config.yaml
arch: "convnext"
model: "CTC audio transcriber"
dataset: "Morse code for random letters and digits, with fading, noise and interfering tones"
train_examples: 26041
noise_aug: 0.01
input: "waveform_16khz"
tokenizer: "char"
vocab_size: 41
norm: "layernorm"
hidden_act: "swiglu"
mlp_ratio: 4
layer_scale_init: 0.1
inner_norm: false
drop_path: 0.15
wave_strides: [5, 2, 2, 2, 2, 2]
subsampling: 2
layers: 8
width: 320
kernel_size: 7
init: "orthogonal"
residual_init: "zero_last"
optimizer: "adamw"
learning_rate: 0.0012
beta1: 0.9
beta2: 0.99
eps: 1e-10
max_steps: 13600
batch_size: 96
epochs: 50.1
lr_schedule: "step"
warmup_steps: 680
weight_decay: 0.1
Rows from block 3 of a small CTC audio transcriber, named by matrix and row number. Rows with one number belong to one neuron. Each number is 500 + 50 x the weight over its row's rms, rounded and kept within 0 to 999. All counts start at 0. Numbers have three digits each.
After each neuron's rows are labels from the 100 clips, of 14976, where the neuron reaches its largest size: "loudest" is the band of the loudest frequency at the time of the peak. Only what is clearly more common there than usual is listed. The data: Morse code for random letters and digits, with fading, noise and interfering tones. In brackets: how many of the 100, against the usual share in percent.
# gate: MLP gate (model.blocks.3.mlp.gate.weight, 1280x320), inputs 128-191
# fc1: MLP up (model.blocks.3.mlp.fc1.weight, 1280x320), inputs 128-191
# fc2: MLP down (model.blocks.3.mlp.fc2.weight, 320x1280, transposed), outputs 128-191

gate.267:491506519447541444421421491567513499578403500555539489537500485401473521588511418433526506541541469520523398605432463478463410457488590531467438545438494609530517475441430517472388492555553508
fc1.267:547534502505471570503413551527544518473544490557543601490553490574460512496516542536492426478473542538464506506538429464426527531506452499465557489585500464518487466570572422544450516531551573
fc2.267:506507538516529482502507539428599473480407422572447397422497565390546539561395467498450578504542510529502553512579440452465409451412422506548598514434502495478388484478424490476493428536492471
loudest: 1000 to 2000 Hz (40 vs 17)

gate.468:553489454519498523516558575514465509464594524434543539476425470561430480563436580533456506478500438459508565528419429608502601508437496565551580528472519530544609527458387545474559490495476431
fc1.468:555595576567503608439503510448602431513442515486501515537458495509497473524533363471596517584438455512472521524549486452541503528497548482479540521484552406489575456467521434465542530470477493
fc2.468:516518536426497466525565533455482527538527525572391481437583460525495474540508500473585488461490559506434500547544565485531452480479432557515511503426487489524448464533547501504436540564548438
loudest: 500 to 1000 Hz (62 vs 34.4)

gate.91:493523431519477518414480459559429566476518507558544496521464506528498593563469546470519556594454410502475445443535486579512441477490507490548527468449495487484516430444587497457450475462483500
fc1.91:400485363525485498449498446469441562449414456604610470525511394548576517597516529465501484586473476477484393450538422478511537504489512441615376467443557545474522460419593574518426415469539536
fc2.91:451473581478604391590492422538593529559502569463495503476463501463468487472453464499466500506477480538573417458428461549563490492464547465497418575505583481474424530493507536506492474568630462
loudest: 2000 to 4000 Hz (56 vs 7.8)

gate.632:471516508509482554444449577555524513453635515561411554505506548546457492479510531493410496498490528508398450465540553583541505393463510485476571514526488450506473473556472594490526546564586486
fc1.632:450475475486416489561452562516566622564534517568512559421518544490461494501495509511549434535514531450548482455503452519497441433481528443517553423506558441489537416466479628544576522443465534
fc2.632:561451508537520481551555448497439554604553417471430441527446547504482434574496476511585498604461536483538491533576471485405486523498449338533559537455489507451455461545513474579555451522441522
loudest: 500 to 1000 Hz (63 vs 34.4)

gate.251:525469512435532480496529495512497440460558568483454533510339547548574403463429542440420550461392481436452527573504607603531660492458510503561502494480407519533453469479462497559506451502560561
fc1.251:515535509373504551467511601525591486496571507502592501495464548510571514449578523507447556537537423466462463545553546563472619498503563527481510518566465464498495430533497480525601542468499565
fc2.251:537566497518464418484532459416519436466461508476419609547442451417537423600468483431457527515493475510503482468488436538477504574364512491528538584436551487545537464433520516411510416539524519
loudest: 500 to 1000 Hz (61 vs 34.4)

gate.545:425445390544472491437469445554481520448464553621574447528494493500498531487493502488558463520516456571445381466517472510532539470450447498467475480445525572556506480453686470493496416492492536
fc1.545:527541660476537506585489555532545492580561455417411482465586398530485541501548541542520560496461511492636538562495594435475513526533561508482523572591546398466441474537414527530486537560515550
fc2.545:523538462524403475417629515433448489466448481598512494585511554473464539568470415503517567574509551551411502521564480503491516504557529510499473459517405534581576516507571427479526558468498598
loudest: 4000 to 8000 Hz (28 vs 6.1)

gate.415:473425417440494415491497366582499522536378553624466549503529521465508542557533504533481483512548570465499485518548469426437533472471476541465632474436454588569476565508513565421417483522445520
fc1.415:447497448479485501444490437486455647491456614591524529513531470511524492519507526548419503461499533490483473475540440437444585445477470519526586454464502549544539565483427507454428452486542453
fc2.415:528450555487516548550380454500419502585406475432541487482530533511464549485500576441473387497487447434590585587474566399388523513446535510507576490547469468474452486493488506562521494522451510
loudest: 500 to 1000 Hz (60 vs 34.4)

gate.5:411461479553522469399373432530414514459437444547585506512528393490562562620489556495469511565388461499522395478514447470527519429503516509549452468448428563564561495570590508523428439495549526
fc1.5:507527431596439516452501517544438575489398422497544487444474525477524543472498472511551531615480496553505422431619430635603453479575529541504474401385582465501546464422580529501552522480470522
fc2.5:475521549506546407518496435550610515537616566517437468397551492470548483404449551471493460465446529525539523497455470508602505549456570488492528512507583475442492544570503557593519520518496479
loudest: 2000 to 4000 Hz (27 vs 7.8)

gate.361:526518503455488439517496509485429549400451371430471507485492480471496565433506607589478512504537526555478518390412423545576503511473435471557526529603434559490507568517563534516498403501495554
fc1.361:495399343444480510529477538555523526543551537502497560485486480515360477589484447510500466490550467559500503498488536523458450432451544534564448518466479600496507560443504554469529457513478504
fc2.361:514471518431466518483527514503482582421433501481548453516454549471433597531583476486395508506521526487455480482482449572569564543551542453431378459558472381498546511541378520484574537366475624
loudest: 500 to 1000 Hz (66 vs 34.4)

gate.353:566553481514536566447474525442466528521574440533470627477495589531559493554490475561504524478516461557421488536564513549526480452539551515469528479478465549532523450535442523438575494470578533
fc1.353:498489507675496614453599556534462576587560478486479522486467554500444479475494505496548444445454558532547552382562524509493448421500503464464517482470479510487422413562460413517522522445573458
fc2.353:486485533490517460534539489462437592457455520577475369511594477420533458523408532523459559446467502546580529552561477528488522541491481521483505536563448442385424553435487457590580448515415506
loudest: 500 to 1000 Hz (60 vs 34.4)

gate.117:550479390552473507459446497577486575418471571558575539501487599491469517544548491467521515500519511537405425479485410510599388507514491489386473359405491556581537461426616544509557551469449474
fc1.117:472412432582509445494446462553458471431485598565521503641468573392538530508512429494562438507465517455465465471467425385509465541501419515500405458439496605523470505424640528507542424472389481
fc2.117:522459510551579558604420522526573503491524520418463511430520435472469501399522499492476419476541461464521449506542545519589479643589471573465455440512473437455442462530523541526507524527514495
loudest: 4000 to 8000 Hz (29 vs 6.1)

gate.617:448483403460615499523420545510471502439473437506567550466481466535465514566426503500457520563523391558410535505569539507471537512514514557587548533473464550593558514579495587468438473547545523
fc1.617:448446468459609542547471450484414543379589487537571483512546488419427479529474562541448477586511452531476471428557546528501500565528453496573541445477523522509515521504556523478448485476523520
fc2.617:527479548530540450584558501541534577450461433653483497453539482406569481507470453433461511551474615424582511491392559475515595486530488358488494567465494549468498528461405550483512494506501507
loudest: 4000 to 8000 Hz (25 vs 6.1)